config = dict(
    model='image classifier',
    dataset='simulated stained blood smears',
    image_size=24,
    horizontal_flip=True,
    num_classes=7,
    activation='gelu',
    depths=[2, 2, 2],
    stem='single',
    widths=[160, 240, 352],
    beta2=0.999,
    batch_size=512,
    epochs=57.5,
    warmup_steps=2190,
)
Rows from block 2 of a small image classifier, named by matrix and row number. Rows with one number belong to one channel. Each number is 128 + 24 x the weight over its row's rms, rounded and kept within 0 to 255. All counts start at 0. Numbers have three digits each. After the name is the row's rms in percent of the matrix's.
After each channel's rows are labels from the 100 images, of 14848, where the channel reaches its highest value: "place" is the part of the image that holds the peak; "top examples" is what is common among them. Only what is clearly more common there than usual is listed. The data: simulated stained blood smears. In brackets: how many of the 100, against the usual share in percent.
# convs0: first 3x3 conv, stride 2 (model.blocks.2.convs.0.weight, 240x160x3x3, each kernel summed), inputs 108-159
# convs1: second 3x3 conv (model.blocks.2.convs.1.weight, 240x240x3x3, transposed, each kernel summed), outputs 120-179

convs0.160 084:111120112117140112103119097107095106093092111149117110127128108147123126110110106107100110110164171108140110112098118094106109108105098115141117103162081115
convs1.160 059:122151148130156149116080141137146162143079123104143141144146151132131123144142155148139119142098167127129111159096136141122159153094138106157117093073159148154103140148097093145119
place: bottom left (43 vs 11.1); top left (38 vs 11.1)
top examples: spiky cells (83 vs 14.4)

convs0.163 073:118121111119144116117117094114092113089090110154112124124123115161132116107129109113113125121178179111146124106102130107114118119114101130130138113168080114
convs1.163 058:116156146133158145114084137136134162136080127091136140148144147127141132139138157145137131133092141125124116155106137146120164149087129092160109097053154146153106138144097085144130
place: bottom right (59 vs 11.1); middle right (39 vs 11.1)
top examples: kidney-shaped nucleus (97 vs 14.4)

convs0.29 109:154126164129163133143127133151119140132126131140124162125118158137209096135178142149131153175140126170141158123133155131132153158151136190125188146120108163
convs1.29 130:109158147106158163106135146157144143147142118147155129163160168112149116150161165166164118136092132115134109170114161154116162156095132143162128098127167149154102156169098094153120
place: centre (51 vs 11.1)
top examples: kidney-shaped nucleus (100 vs 14.4)

convs0.5 078:122109129121058125126116134118131110103125110129113118139146116122121142109115109112125128113104109130116120113094128086111115127116106109164113116097062115
convs1.5 061:174121134142119125132137130125137117127141167143121141126118121167108148135131125129120131122144160128158127132148122132123129130125133174128123126249125128129136127124124134137153
place: top centre (44 vs 11.1); middle left (35 vs 11.1)
top examples: two lobes with orange grains (100 vs 14.1)

convs0.157 086:109122112118139111105116093109095104101100116148115113131137111151115131108114105101109112114169168109142114111104113102105108109107098116151114111165082118
convs1.157 067:124154145144158138114085133133136171142079123088132136138150145134134131140133154143137124142098188137132100153100135145131157141093155095157120091078154143148100132142091092147123
place: bottom left (48 vs 11.1); top left (38 vs 11.1)
top examples: spiky cells (72 vs 14.4)

convs0.142 100:108119110125119113110125093105077095093116123128133117142109111130131142109120103093110117112137139115125114122100114097095103111103083119145120102122066117
convs1.142 070:130155144152156134114090131132136172143090115089131135135148145136132112138132151144132104145102209146142112153093136143127159138094140100157126090091155148147103131140095096146114
place: bottom right (32 vs 11.1)
top examples: two lobes with orange grains (38 vs 14.1)

convs0.234 085:113119107113127112099112100105098105098101111144117110127147113144127132113120105096112110113157163109138113111100117099104108109107096122163117106153076114
convs1.234 071:141154146154154140117092133130137168142084122100136138139150149139131134141133156144138126149108205151140100155094138141136159143102154104158127096097154145146110134142100102146130
place: top left (36 vs 11.1); bottom left (28 vs 11.1)
top examples: spiky cells (67 vs 14.4)

convs0.173 083:110119110117135114099118096108094107092095110152113114126118108160122120107118105104103112112173173108147116108101114101109109109108102115130119108168083116
convs1.173 056:116158145129160145111076138139138163134078133092135142147147149128136137142138157151137133127092147121121114155107138146115164150085129095163108095059151148158101136145093081144129
place: bottom left (42 vs 11.1); top left (40 vs 11.1)
top examples: spiky cells (83 vs 14.4)

convs0.213 101:107110101123084115106123134102133084111124122121126111142142102122125145092112091097132113108120124102122115122098108097089101109097085107165118099111101113
convs1.213 072:179113149149115122123128137129135111135147160133127138126113120166107157138127118120121137139144177137142127126134121119115116136133128161118129126196119144120142129129125139133144
place: top centre (50 vs 11.1)
top examples: two lobes with orange grains (100 vs 14.1)

convs0.0 099:111110123132115116108120095108048097089129120122130114148101117113133128107117111107087109118123117130121112126089119103091107113105090121153113112095070119
convs1.0 072:123153143168154135123098127128139173138099115094128133129148138130141094135131148142129086139112211151161120150098133141143152128101144094154142102094147144151110129136095100141097
place: bottom centre (59 vs 11.1); bottom right (39 vs 11.1)
top examples: two lobes with orange grains (57 vs 14.1); round nucleus (37 vs 14.9)

convs0.208 082:128137121125161140136132104119119152084138112142137085118088122127109111140107100124116121106137102116133109127096137105140139111123128123100104112130078115
convs1.208 076:101151142117146120106152127125118138162148121120126136124144124114154134135122134138122125128080127126115101131122140144135145137082145084141140095082132143137093123124090079140138
place: middle right (78 vs 11.1)
top examples: dark grains (100 vs 14)

convs0.207 086:108120105118138108106113099107094105102100115147116109131130109156116128106114110102111108110168170107150114112104110100107107107106100112140112107168084118
convs1.207 066:120157138131155142113082131131132172140084129088132138143150149131134134139133161143137132130094161125119099160109139141117165141093140094160111088068158146151103135145094092146131
place: bottom left (49 vs 11.1); top left (36 vs 11.1)
top examples: spiky cells (73 vs 14.4)

convs0.27 089:108122109121136112101121099109091105097103117154113113141129108161122129107113104101108111113171170116149114110101112101109110113107096119142116110169084121
convs1.27 061:128155147142155139112083139137134170137073122083130145142146144135134142144133160145136134136095182132125104151105139145124159142091143092159116086073155148152103135146089087147129
place: bottom left (51 vs 11.1); top left (35 vs 11.1)
top examples: spiky cells (83 vs 14.4)

convs0.197 085:128106139121105129117111094132029124106157115112110122129075129108123100119121133124076119125099094143108122122125125113116117126131130117141119133098098126
convs1.197 054:108129132131126100104088118119138160122090116080112124106129107128113085122111112125108085142097173116145143117113119117140118107086150085123130095083113108120095110110092086127082
place: middle left (42 vs 11.1); bottom left (33 vs 11.1)
top examples: kidney-shaped nucleus (75 vs 14.4)

convs0.95 087:106109102115093113101115116101117105101099109148109102125183106145116119108104098105115112103149145102141104109094105092103108110103093104195111103155086112
convs1.95 048:182125150134123135130127142137143115129155157134138144144121130163112158140133133133133134118144153129127117135133131126120121152134118156124106140180127156129150143135133149141144
place: middle left (46 vs 11.1); top centre (32 vs 11.1)
top examples: two lobes with orange grains (100 vs 14.1)

convs0.133 091:156131163130146140146130124152127163120137127140128142129110159133178099153152143160132148157135115166136144128122160128144171146158149170118164148120101163
convs1.133 094:105171143097160155105144134147123144159143112141141135152160155111158132143145162159151126123082128111122102159121159154106169146082131127167120091113163147157092138150096091152132
place: centre (51 vs 11.1); middle right (28 vs 11.1)
top examples: kidney-shaped nucleus (71 vs 14.4)

convs0.227 078:109128108120127116103122092114082104096115114145121110140128111142120130105116104095116112117156155121133114115100116101112109120108099118165113113144059127
convs1.227 061:130154142159150126119083131127130174135075114080122137130145137138134130134125152142129115135099187136136108144098136139131158129089151090156117091071149142148103126134094088142121
place: bottom left (31 vs 11.1); top left (29 vs 11.1)
top examples: spiky cells (43 vs 14.4)

convs0.80 098:153129154120137125144119136152111129108099114141118154119142148148196117120160152159128150159154161163142155112117163116133149148146145164133196149154090136
convs1.80 092:125160141129165159119114137158118156135129109163149155159159162133146127140154159165157129139095138125139138166117157160107164152089129149163116099151165135152114151157108092153119
place: middle right (31 vs 11.1); centre (31 vs 11.1)
top examples: kidney-shaped nucleus (96 vs 14.4)

convs0.59 079:105121112116128107103112108106096103100107111150111109129130107148114113110111105101108112108160162113138111105102111105107103112106097111147110105152064117
convs1.59 064:121153139141156138116092132131133181146080120091127142138138142129139135136127153142129124141091182132125107153100135138125161141087135094160111094069157142149102130142096088144128
place: bottom right (28 vs 11.1)
top examples: round nucleus (36 vs 14.9); spiky cells (32 vs 14.4)

convs0.91 109:154127164122157132147118132154123157126126129141120150124115167130185089150162139156130152167133123184142142120124160126144165156156143188116178143112104152
convs1.91 124:099158140104160165106138137149137142146144111142154122159160163111146116147158164157163123131089125116123115169114158156113166149101127137164126094115168148154101152167098090155126
place: centre (55 vs 11.1)
top examples: kidney-shaped nucleus (97 vs 14.4)

convs0.8 085:111116113119116117099116096108096105095097107146110111128139108155126115111114101102103113110162165112137112106096110093107107111106097113155119104159079110
convs1.8 052:151148150152144141120085143139144151133072129093137142144140144144134132142138150149133122146113212145148102149094138137136152151099155099151127111087149150149117137141105096145129
place: top left (32 vs 11.1)
top examples: spiky cells (36 vs 14.4)

convs0.184 089:110120108124125112099129094107092103099094121150125117140145109155124137113121106098110117109166167113138111118098119097109105110108093117163116109164082127
convs1.184 063:137158149151155137123081142135141168131079122081133144142144145144138128140138154151132125141105186144144101152098138145134161145095150093158124101084152159155108136136094091144123
place: bottom left (29 vs 11.1); top left (28 vs 11.1)
top examples: spiky cells (32 vs 14.4)

convs0.176 077:118110123111097122117116111109101101075128113121124117137114118119132127107112100098104130110111110134115115115100131103108106121110085112129110104108049115
convs1.176 056:130148132170147125124101126124125177138073114086122135134141133133144116131129144131128101140106205146159117147100132137132155128101148096152136100083145138147112125126100098144115
place: bottom right (50 vs 11.1); bottom centre (47 vs 11.1)
top examples: round nucleus (49 vs 14.9)

convs0.96 088:111125111126135115106124090110080104100109125150125115142126112160122135113120108096111119121165169120140120117102117099105104117107095122162117111155070131
convs1.96 080:134152144151157133116093134127134170145087113088126135135146142135137124137127149143131119147104199142138106152099133142129154132093158093153127090084151144150104130139090095143118
place: bottom left (56 vs 11.1); top left (27 vs 11.1)
top examples: spiky cells (75 vs 14.4)

convs0.183 085:101126108118130118101120113106095111108121123155110102128127107146103124113104097099104102114161158115142112113103096113115103110108098107141105104158066128
convs1.183 070:129164145121164154123101135141145171139078123107146151148144153146137139141148164149137123137099163128135101160113145145123162148099138103162103095071161161157114136148103098154133
place: bottom left (49 vs 11.1); top left (34 vs 11.1)
top examples: spiky cells (69 vs 14.4)

convs0.179 082:111121111118123118099116098109094105081097118150113115129133113152133123112115104102113112114158161116137118111097117092104110113107094117155121108152073115
convs1.179 064:144147148155143137121092142137138159141072118095137142141141142146135135140136147139135125154106214147147111145094137139138148143101156099147134096090149151147112139139096097146125
place: top left (27 vs 11.1)
top examples: spiky cells (48 vs 14.4)

convs0.71 072:129117135097092128115109105125100140081137094122095112129132127117126099125114111110100133119087094141122113100110130115122124126128113109171093115063078117
convs1.71 038:166134127172134130132131125128141127125113128135136144136122131151115130136132139134128086150138190151182156137112130138158140134132156142141165127169139141134135131130130136143127
place: top centre (74 vs 11.1)
top examples: two lobes with orange grains (92 vs 14.1)

convs0.138 060:154124174125151152167119123151101144123137119129124165123101159132178096147175147172118142168137108143125160119150145148131161145167138163121164153128099140
convs1.138 074:104132160101153136096149154145155146161178127168164125142143125108148109155148119140139112143069139117146097141112136145109125166077150163126130075161127135108098160139086074150113
place: bottom centre (49 vs 11.1); centre (35 vs 11.1)
top examples: kidney-shaped nucleus (100 vs 14.4)

convs0.104 076:113120109113099119117121112105126094094149105131125105137119112122110137115103085085123117106129121120115111112107117113101102116104081107144098109111061105
convs1.104 055:156147123172138125127140123117120166155090122093112145119132131155147158122114143132123136144122214155161060137105127133133149120110163101149131111126144132147125113130111111125167
place: bottom centre (55 vs 11.1)
top examples: dark grains (61 vs 14); two lobes with orange grains (37 vs 14.1)

convs0.167 103:129125130117144130127123150122157165094131122124125103118115130117124113128110106118158125111113109138124107118101139122163144110126127127084118108120059122
convs1.167 096:111136121126132096113155114103106136126138118100098114095130110115150141114101122119105141116090135136118106110129122125140131105095136064128142099068122115129099105099095088111138
place: middle right (55 vs 11.1); centre (33 vs 11.1)
top examples: dark grains (100 vs 14)

convs0.83 085:111114115119121116100114095107096105095099108149108113130141112154129118110117102100107111114164166112138114105098117094104106110108095118157118105159079114
convs1.83 061:154150152152145144120087141137141157136075131098140143144142147150135133142140152148138120149110207142142097152091138140134151151099164101150130105096149145151112141144101099146131
place: top left (28 vs 11.1)
top examples: spiky cells (43 vs 14.4)

convs0.70 079:116117118118111124097118085109093102090104110142114115134129116143139122115118102096105122116150153120128118107100123098103108116108085117151119106136074108
convs1.70 056:150144149156144141119095140135140154139079119095138141141137138143130126139134149136135112160109222146150106149086135140137149148101146100146136107093147147143116138144104103143120
place: bottom right (35 vs 11.1); bottom centre (31 vs 11.1)
top examples: round nucleus (45 vs 14.9)

convs0.150 084:109118115123114120114131104102096093075121115124130113139109110124132140107112101100100114107132133108116116122097116105096105107101079110141116100115059114
convs1.150 044:138134157151138144116083136136150142147082122111145139144135143139116117139138140138139096155107212141152132153081130137123139160092138121146132089092146149148113135146094092141113
place: bottom right (35 vs 11.1); bottom centre (28 vs 11.1)
top examples: two lobes with orange grains (59 vs 14.1)

convs0.158 081:110122112117128114095120098110091107091093111150115110124131108151124117108114104104101115110165172109139113110104111098107108110106098112143116105161076115
convs1.158 049:121155146139159145116089142134146169136069121083134147143147148133139124139136160145135120139094158132132120154092138142127165151084125091162115098066153155150107134140092081139114
place: top left (35 vs 11.1); bottom left (27 vs 11.1)
top examples: spiky cells (64 vs 14.4)

convs0.188 087:109115109117127110104108095105099105100101114146110110125136109151118127107116105104112109111168166108144117111102111098106106108108099113148113106167082117
convs1.188 069:129153144140159142116084136134133169144080121087135144144152149137135134140135155143140127136101185137121097156102139146125158143095148093161121089081158148153102136145095093148126
place: bottom left (44 vs 11.1); top left (38 vs 11.1)
top examples: spiky cells (78 vs 14.4)

convs0.192 098:109117108124114119120128090105094099078118109127127113146098108125129136110116095099103115114132135107123112120097114095103104113101085117134119101112075094
convs1.192 046:146142151159138136122092140134139154139062125083137145139137139136128131138135145135130108163108214145160115145086135134126144153097144096144143105080142151139117135136099093138128
place: bottom right (45 vs 11.1); bottom centre (40 vs 11.1)
top examples: two lobes with orange grains (76 vs 14.1)

convs0.63 082:113121107132113119102134107108111073088122126125136111135137109124126147106115096090116113111130127110116118129102111101092095108098087109149109108115054123
convs1.63 046:141140150163147129114090138130151165133086118094125142131139133149112126140132141139127111154097214150167130144098129134126146137081146126146131085108141152142108130132080084149125
place: top right (31 vs 11.1)
top examples: spiky cells (47 vs 14.4)

convs0.164 097:158127175126157137149126132155114149137128133140121158128111166133198093146159145165121147159140128179137143124129154132144160163162146183126199148120091152
convs1.164 117:097151144103157163108136142155150140148147109141160118167155159104143111154161153159157112134088125114126116166112154156113154157099128139153120095119157152144102160165101096160117
place: centre (50 vs 11.1)
top examples: kidney-shaped nucleus (100 vs 14.4)

convs0.36 091:124116128102089123119112102115100108094127114126117108135121120124130122111109097091109134109109104146117117110107134107095108123118091112131111109104056120
convs1.36 078:135159136172146124124110128124123175146084116094121138128141136132146123129126150140123116143114210159161113147106135136151156128104163093157142102095149134147108120128105103137120
place: bottom right (66 vs 11.1); middle right (31 vs 11.1)
top examples: kidney-shaped nucleus (66 vs 14.4); dark grains (34 vs 14)

convs0.9 069:123112130103088118127102097115106134090158099125112105136114121103114108125101111108095133107085091130116104106098137114119119112122110106163091109073096117
convs1.9 041:165131122139137144125138116131159120143152152161140136138121127151106126136130137129128080175133172135154144152116126136151131132138148155132157135189135126133145137135143147149116
place: middle right (60 vs 11.1); top right (30 vs 11.1)
top examples: round nucleus (60 vs 14.9); kidney-shaped nucleus (35 vs 14.4)

convs0.46 087:110123110120140111101117100108091105090093120153110114126120109158126124111114105107101109113168167111146111108096114099104110110108098116132118108166079114
convs1.46 061:120150147127152146114087137139141158146078119101134142144145148130131131144137152147138124141096165125122112154097137145120156148089129107159112087073154150150103137147090088146118
place: bottom left (43 vs 11.1); top left (35 vs 11.1)
top examples: spiky cells (79 vs 14.4)

convs0.162 077:123107128119115128104112104114058097113158104109122112134115126106148104103117111113092115117109097137111112119109127101098107115114100121172124113093091117
convs1.162 055:125156142175152132121088132131141174134087109110135146139146140139142085132126155141133091154117209163184127151091138138163154127102160109155154103098150116145109133130104104139098
place: top right (48 vs 11.1)
top examples: kidney-shaped nucleus (81 vs 14.4)

convs0.148 108:117131124128138153140130132121140145088132114137128106119136126138145123128109108118137115117134106163125111125092126097141127120126120127130110114123085101
convs1.148 092:113167123105157128095165122116106157150145141143115128122158139111157157122117157154127157094108122104103100138145148142104169119103113112168119102079154124163097115130097105129156
place: bottom left (27 vs 11.1)
top examples: dark grains (100 vs 14)

convs0.198 080:109127110118141111106120093107094107102096112148118115131129110148117117107112104103109112114168170110140114111106111100110106113106098115133114109154074118
convs1.198 058:115152135133158137114094128132136176140086120089125139137147141132138122130133155145130124130086151123125104146107134140120159137083135097159110087063156145147105129138087083145118
place: bottom left (41 vs 11.1); top left (40 vs 11.1)
top examples: spiky cells (80 vs 14.4)